Rows from block 2 of the image encoder of a small image captioner, named by matrix and row number. Rows with one number belong to one neuron. Each number is 128 + 24 x the weight over its row's rms, rounded and kept within 0 to 255. All counts start at 0. Numbers have three digits each.
After each neuron's rows are labels from the 100 images, of 14976, where the neuron reaches its highest value: "strongest on" is what is common among them; "patch colour" is the nearest of a few named colours to the mean colour under the peak. Only what is clearly more common there than usual is listed. The data: scattered letters and digits in many colours.
# fc1: MLP up (encoder.blocks.2.mlp.fc1.weight, 128x64), inputs 0-63
# fc2: MLP down (encoder.blocks.2.mlp.fc2.weight, 64x128, transposed), outputs 0-63

fc1.66:128132143155139108084185109184136113122163138136109064134139078155119138142154101112120080127130143121108108123150113125121164122107079145141114099153144137163121122141122157124151098127150130
fc2.66:121121117135108138166064124057107123135128120130126148138137131082131139127125134145118158133135118115154138132088112149163106112118197130147161143120142128104126121142128088186112173121135111
strongest on: black; blue
patch colour: grey

fc1.21:142128168161141128180116110142133152108130072118120122076116107163128118079144108107179142118124136143157130153147120136123179107164099149121118175123147140084111120119134097147114126140134111
fc2.21:070135118176118152120151104129152108152125094148152148088107123105141122164121082102134137114148083143115143111134075143140145139146171143147115129147124129106098150153136176150136098113113098
strongest on: purple; brown; blue
patch colour: pink

fc1.17:171128124135151096160135140117079103145137117156113105140117128174144125085105164159162100166100152153109150100104088145152163148120154125161131100131129103092111122129129147102128106135155157
fc2.17:104132152113112161089115088105164138127111115116148141120176112078134147155155077119094178104147109115155107141146156126090100093126120161128135168129115143146138149142134101142134157135113101
strongest on: teal
patch colour: green

fc1.1:122099133111087122160103107144118131109141103171157139144162116087154119082114109124140123143180100164143131125106078131147147117149110110127104123138147128117156109092131106079147137151073134
fc2.1:132133156118119123112146162096139143110112159133119091123111148097050133136126101123124147143092144141171162118111193128133116112099144115132173113102087111133144153139100141116118177126130131
strongest on: black; purple; blue
patch colour: brown

fc1.94:154074133126165134168164151105120139160155096108137211133128124139117128148120154117132135122113153133154126147106145126128106117138115116109138078092151136102127127085101136130123095105139080
fc2.94:141148117132112130101140144147140109111131128106116089161110156134145125116160065171124130117139077126086062093126108120155158134117099152139110159157114119125110151136152120150140152149125175
strongest on: blue; black
patch colour: white

fc1.23:150181127125123134124108142122141138147133105145130168167131137142123111172117132133140143136149150142167111130154128184113174114133085152143127067124155110145118201131109141125119122089124151
fc2.23:119118163103121142108123125168177127080102146147110108109097162139125171127081148089131172120146121148104172116103112132174099112129118149119121141102123150130101097137148092147162126135116145
strongest on: blue
patch colour: grey

fc1.48:149113148166121101135127162123142118140104093156149132089127129139124155128181128124176130108145136138138179098140108113131117088152154124167134144118101125117130128101046108131129120080135111
fc2.48:118131154137107099141152132134133163139136167111102135093156153099092131129112149113109125074123086099109136148141103131113099110197146096125131175125108178127126103154164164131130118115128137
strongest on: green
patch colour: grey

fc1.24:119082124150152137148126131143102120117153160154124151125145131125144144065143161177117105120112125187128118080103136191118138124135122122156147130064155120117126143134112157117131153111138139
fc2.24:141155158161106114108141102087133126132131085097138114160151162119146097192138086078118134137175157091119157152131138089146091118119117135132116124171099130151112125132125102123113134134124133
strongest on: black; brown; blue
patch colour: grey; brown

fc1.30:127124106145131143135137120137118129102156098148110080154129125117143132090121130133088097113138130136169146153083095085111185138120162103149089123141083113120140140101093104102086128168144134
fc2.30:145117139145124114169127147150141093121128105147114079138140142123090126141103091098142162168088130129127159090129133136165142148123052105111186120137149138110126133145123110095140152106141115
strongest on: teal
patch colour: cyan

fc1.27:176147097148140149145080166127126098090130128082172091130120126134108107160097106167176105126117117130081122121162135141108149101117140119164136143102115090124127111142163126120123160139129127
fc2.27:086115135120115122108169078119139128170132104143113149127167134150149146097148140089072116149164150156184157147115142138115111118122147136107111097105143142167085137140104119113131130096107127
strongest on: blue; purple
patch colour: grey; purple

fc1.93:162104128127187114105106164139138105104134147128116110133154143123122098138173103191149110093110143136162101120158110148157157129108112127121128141093140126146125090150177125104106137136173141
fc2.93:096141124133071139119147071118110157155132107116154131154141136130157140154116119074121128147176129120115137129074163122096081142141155143152144116156138140130130174096097121136141140102116112
strongest on: black; blue
patch colour: grey

fc1.9:125122100106134163175165111106146099167131145102132123129169136094135160185143125103125120151131143165130076130136119134126177087124121114153142143121113149147107159108108123115101116142184128
fc2.9:123137147164134088085120093119156129143109138149150134148131120113113140118128161129120143106146169101131216155112107132137097144127106140147088096117169109101107106139105104157115120110102156
strongest on: blue; purple; brown
patch colour: grey

fc1.18:119155155139073143124148124143124104103107130110132117126192149149107108129126119085148166151126122111117151104116183146143143093123117136156126074110131147063151134101119153114098136140133132
fc2.18:123109093167148114146110096120145110121173097131133140140075114058136152090130126137095119109126161140162174184124086132158127142121126117132125135110137109171120133149132117126161110117128116
strongest on: pink; orange
patch colour: grey

fc1.38:115094184130132144142141137174104116150164059122115131126166099114121128132104170135120128137148128112130107108146148149138151097151107168151164127087122101159152154158120111137108086140116125
fc2.38:141113064123154099142116146111128099104130130130158170146108125142158157115104093173121105131094171148158169127108126097125143141103145122142084099157161146097132166140095119118121133121108116
strongest on: blue; black; count: six
patch colour: pink

fc1.98:138104145105088081128107117093109128115156105137130117124116091145113163147122107129182075142149142150163149116113136108128135146119146186138102127202133104115101141129136118134126128158149144
fc2.98:125136119157163190113165146169135098137130129131143139154152138123132113111136135135091163106078082102114116155144109125157109106141118085119141150068102145144157122157116113115145119113108095
strongest on: teal; brown
patch colour: grey

fc1.28:072173143138142129148148117188151067141129123116129147161157145117116119134160122133137123126111108153158119094119109135118120091102135109113093102109120128173156111129153109137138151154182148
fc2.28:159109108164123093142095132098109173127111120147108107107083103081132135106102118132132130106150167115112176158116154139180133163145118136141157121126176135104120153129109149110120087125104121
strongest on: red; orange
patch colour: brown

fc1.63:134153139115121065139157140146140146154141140135106072108141107162156081146120148103112134112158119130131118187115117129148167114109131147150108104141079125091134138118103127138137094170152100
fc2.63:104111102139138163141114102130128065139119107128164169130116127102095172102145104117140154176108080112117147078185116130109118130132113135121122147121163137160129106134155127109125141134118170
strongest on: teal
patch colour: green

fc1.46:100143131199091158131150113102151152100155128157124086156127142111114125102114115108119154121125115146145130112124098096163137171120148102151089122138160164121143129129118136113123165190133108
fc2.46:126159125156109144142153122146137088088167108160135087117113133073145105084123120139117134122123150149145135130121139144132172116071118167159122138105129131099143196132138104125097136110125096
strongest on: black
patch colour: black

fc1.47:134100121125150143111136113126133134123127141119143140154114112118112168165162087156125078108160137181179113112106132142142090131118126150118125190099146120118148109164148101072116124159141143
fc2.47:125168130133111105132115169125130135135141114125120120138151184157143084117119161118156137162115106091088129144123104139119147139136106103144168083162130118142096150110069121188117126107124112
strongest on: red; brown; purple; black
patch colour: white

fc1.110:126156157141110093160138083150131132114154133130129117136123143138133157108148117173127118123137152145129151135131174147128157109110179117176074096109135137099132101103170144159120121173170110
fc2.110:114126103186141131135116117120155065167115113146143133105142099080099146126133127071144140151095108135117177123127141123130135138142085158123177122131172112117134121139100127108133159108111151
strongest on: red
patch colour: brown; red

fc1.52:125109111152128131138133107153115092126096114135181133134167107142135184118135182111135167146109091102139133149169125121087136183104112120104170142131124142156154151094133106148103125118151124
fc2.52:105160148125097119134098147116147147184134148150105152127148154117139105141134095166122094098145125116090117139100108112137093115151125104190100099111132093137107127130161142097173126143129168
strongest on: teal; white
patch colour: green

fc1.78:134163157158143164166147142154134123163100149136092161124101130115131133144081134097097127106125127127124143118113154137141147119149144100124097110110093173127169096132191115118131105113175106
fc2.78:110116112087127104116087088117113123090148117142169116136141141090100133120181105166157148150126112137129129138139119139115104128116107154166130128131187113128107153133090175174099105134107147
strongest on: pink
patch colour: grey; brown

fc1.32:105094100147119130136101156141146089142124105154132178130176085169114169144131138105109158148123092120151172129163142141128098146137088141101148100152152117125138118131120145111115141155136177
fc2.32:151149133096148119134156103126102157152167153107127104109132148123128064098132121155120064133153154109099108130094193105119149144132156139129096143140089137135133124137156109152124141135120093
strongest on: green
patch colour: green

fc1.99:118128118145080162132137115154123095108150102109125149131152115159125186086119170166127112111073131116171138173149106122116143124120113101114161143144142116139112102108142099081109101143136120
fc2.99:115100121062097116129142140126096146142134178154129115121128145076085081165102112148156143112128160128106117091108137139181123154117146149134129122115099128122148148141127144148132165139089145
strongest on: teal
patch colour: green

fc1.31:117167129149087120137146145147123114133115155134153124120103104148130122111083149103104165155122103143056142147140153130080128128128146160125113151138077111123128154149062120125169115119114125
fc2.31:128109130094172154159130122103144090132136117117097125103168137114117140125166131153132127124104146150165106113113076098167168097115120088128139125137167108142126081118150107161097152146143161
strongest on: teal
patch colour: black

fc1.37:096126140144150099170143119145137117155141106138132143151076157147093125153121110176141054141111140146129149107129130102098093122115097118097154094113167147120136132151125112168137091120129111
fc2.37:144111148130125156117108122094119119135123125138119122120174093095132128100166117082112203122149109121122136150130114171176155116127150146157092125120104121136102130108130153059144131150119148
strongest on: white; pink
patch colour: grey

fc1.116:111131118136125139168161115124112080125093170138137115124124123117131144111123168116107140184127121108067146084108102096162150089134183160148135131110160164116108123134109131129132131124119162
fc2.116:152137148127123079093090153151153175107155097134123140171115137148117110102134112156129135132099136162182137170154147155099132122113093129098102102121095112137160147133140120126123103121138079
strongest on: red; brown; blue
patch colour: grey

fc1.3:134141148120144095149126107180102137137114128138172166143156085131086119136102159110142160138078116125130131085137160111145090110116096079146122167128161132143116142097140109142153124143147100
fc2.3:149095129145117156136153123083145109170164129158138138133125161118127135131131113123084105107182105151115152120127112142098177157115113194109119110131104098105130142107090114135104113141145088
strongest on: blue
patch colour: pink

fc1.42:139152092168150182158132122133129084148102110134099181126090132123116167115067136104119118104142135114139131096137146113125104138147141081096127123109112150132129115148159133104180138103130131
fc2.42:146126167102135074125110150115105175110122138144102096127146144113121114140187099154119149140138119177111110126111125146124139102107098152155112127136155137100141129128103134166066082151128149
strongest on: red
patch colour: brown; pink

fc1.77:153105119111184107125110134146125131128140132132131187128101137138097095126138109117123148126093157088077102146139116140109135094144114094144141112112161141158131159162138127155085089073140135
fc2.77:109120128105110169141138083102139117140095124122111092158153127099119134150124089160129094122141121162198125118096128119146123158096132177127121130107145134098116094075144131141156152149155127
strongest on: pink; orange
patch colour: brown

fc1.53:097126142130175176096153125105175111145143133159113133072103113100090159106138116134147135098099128152120149103122138097136149093123100133136101144135119126155099150085129096099111150106102107
fc2.53:103169110165098092143080133168129108127102072146181102141116167137139116121164120124128122132171132148118126141166129126138091151149163113120118110144118115076109107133136128136151110093145138
strongest on: black
patch colour: brown

fc1.56:105107153122130144172133116144141081112126088158135175120134146124124110149152155165111098120116117095125119095123150137178145100102133116145110113119113086100130158128131164146127136183183109
fc2.56:124142123146094102087150184133105115162171123123095161111127139134131143095113121109105151129136101138093147155090186135118124163135115156155098132168138106144155127114093081109129104130129135
strongest on: purple; blue; black; brown
patch colour: pink

fc1.39:096113153160133130133163103154118110122108115112120134145094070114115144149139132165144147078115152193083110164144089153122153162137130129143117103137118155113113112126089109124111166147123132
fc2.39:129148133126113094110144133112129165111100125111076151121095124118141095146132151112145156122135144118154151151166069155164113133138125064119142083114135155166089116109157138159142143118123154
strongest on: teal; blue
patch colour: grey; cyan

fc1.41:143150104117102125205152112114107126167087104140108128131108142176120135101101126137149137180137136135100168110099090134125133115130132125163119096138127142106148111115126151126079085116111151
fc2.41:120110177127142152069101129115150116114136126105162134118133089073140140131153122139100148085116123108167116168164153127119124104136138137103126145110129115134112153143152133111186170145106089
strongest on: blue
patch colour: pink; grey

fc1.73:154140127140129128200075107193072150109106094129134139108148130128099095170099127149095115136100159105097125119111126146148114143120108138094119111145142129123152129108111135140141111162134121
fc2.73:120102137117156150077145091124149130148143142119097116140068161173135163106113127127136157095112128125198103140155137106122123165125158126116113141138092126110126165154130117090102139105112140
strongest on: black; blue
patch colour: white

fc1.113:108136111144167130127099130147126105105183126101134150096135116165134141113091123099114176137122148158128161129134116126161165123125136130114096084094159162158155121100132084119109103125101175
fc2.113:143116158131121148132161134125140117149106114139117134167136120096129113088117173110133100134104145107109108120116115145138099126106097102149126181141131130098140148185120149139109172164111049
strongest on: black
patch colour: brown; grey

fc1.64:139135152123162135094142116132143111095135152081119141087117126119111164132118155104087180098089122105128154128141165120112113129099124128183163135160104130138089118158137115129081134092146122
fc2.64:155099108110085126159094102142120166148112121164127130169126139115131113116107120163127107179109145153122097134120114103163125149151126120071098122142137150117186128102129086146165118119115153
strongest on: white
patch colour: brown; grey

fc1.103:119086158137136159139118116116160084143096150119111135122113138125093118126156127174128090126150185114147169100111111122128140104129147136088128133062147172154143103135154125158137113146145107
fc2.103:139172098125113081108125153166102161125146100134155130164134131097167126139114131103154157149124077116102115133143148151158120113135111112160121085179113115101117155109107131071115116133127136
strongest on: white; pink
patch colour: pink; grey

fc1.62:140158139128136125133126120129114139169140114168111150124132129117152129111102090126174087132143163105049128127116132162121130158108074124142155163168101119153109101110128116083152130147144130
fc2.62:089126067109153151101110118110147120120145175108167126110122124132156136131119150185078150113109121136141135161143126094124096121120144148107127085099163114167134111158163144153106128110133142
strongest on: black; purple; brown
patch colour: brown; grey

fc1.76:108136111098110104150171121139127105153132139161125076122163115172106068115121150110088162130157153111071138141178083135112154090113147122121124140139128132127118119125092135142146127120131108
fc2.76:154121131131125119116092119129142145117125134088143158112080109059153185146138126132172122136110103124180112113125162117119119116146147129133124090128141093115140128102169126113096153166116170
strongest on: green
patch colour: grey; green

fc1.26:088140161121144102120114156162144141113118133162114138122190125123108060124149166116140154134123111153141120127146127116120164108063138139103103093124111125109129129099153134136137157128178157
fc2.26:168104085164130136141159102132100115132142113099149113140059127107141168132104100126128095107136147120129174123118135149154106159192112113139134125105168130141149105141119136084129101149117123
strongest on: red
patch colour: brown

fc1.74:148095137112180120136130097119109124146151125106149169142162108130058116156129123048139146130137152127118121130139115102119119109134115114181115160131138140146133137125122071131139101166132127
fc2.74:150140097134144136110142189115143129120106121145126125162113164133131135090107148198127105121096131126137093155115135144139143145171155125093136106094112092094102146133119133136077158093132145
strongest on: blue; brown
patch colour: white

fc1.29:162141110139115129136096112164157140117143141138080156159107152156109144164112117096128169073129134121124133110095136128141156075154100146117130111107155114108083120174108115094137125137128091
fc2.29:085145118136149108127120116109073158125100079143145101087115129153136113159149153101154093122147091132125131155110144106117133160135140133159115148110111132159161101149169111177133144125090158
strongest on: pink
patch colour: red

fc1.55:128108126126146138092114085139113134121121103184142109158114168160103145185100153097136157106138109146143158120093133124101179138118105161146080147105124127136089108142090150125126125135129136
fc2.55:131115132113113111163153120124118114139130177105123104145133096082142113093176096155110085159143129127135114150171127122136049112130150105123172101141130136109152146093144126141127117143161139
strongest on: purple
patch colour: purple

fc1.44:154109108110128134122133079132147113140111153114114137117107109145114127128149070107069142058177135112131128131170142138149155108128105129134152141115138150166129113159179133117123094100111132
fc2.44:108162126123131105118116165131093141117128115138150122163134166073141139164121159137179113191116092126135123126096088119099109148112159092136135101151146119098115123092113114148105143134165117
strongest on: black; brown
patch colour: grey; pink

fc1.34:137158142152168151122109146117097102134105139144126173150108148109118138133117117139155132166094103140151150092125130075176128187115137135111159112127144099131114085118114099132154110127182111
fc2.34:133109123079111119123123126146156178105130117147101097111145114158128109088137129144120143093122175144100112125107140181099156099142103121132111169133114157096169192154110147126113125123130120
strongest on: teal
patch colour: black

fc1.105:126127154105125096119132136138149137137159135114144076120134106120129112201167121135145115144133121160160118160128119100143106143087111170097104138131116089102130135132096084129145114163167084
fc2.105:126119075149134144163135137159126094136126120122117155135114123143111139052100137117139139131120093094093149096145137182150161139178130081145140111127140129166116119141124143101126126117103167
strongest on: teal; yellow; orange
patch colour: green

fc1.43:169136095179137141146094082137065125098126112123131139105158150128096139150139148169130150130142144114117097108126109121114106119156112146128127115187106133143148135109090116095114139152161089
fc2.43:167091155118152086117111115123170149112085103138108117123121133142124130118126144153097084132083090151145162137146127148091153151109119103122146135171124143106146141089120170134129171165111114
strongest on: teal
patch colour: black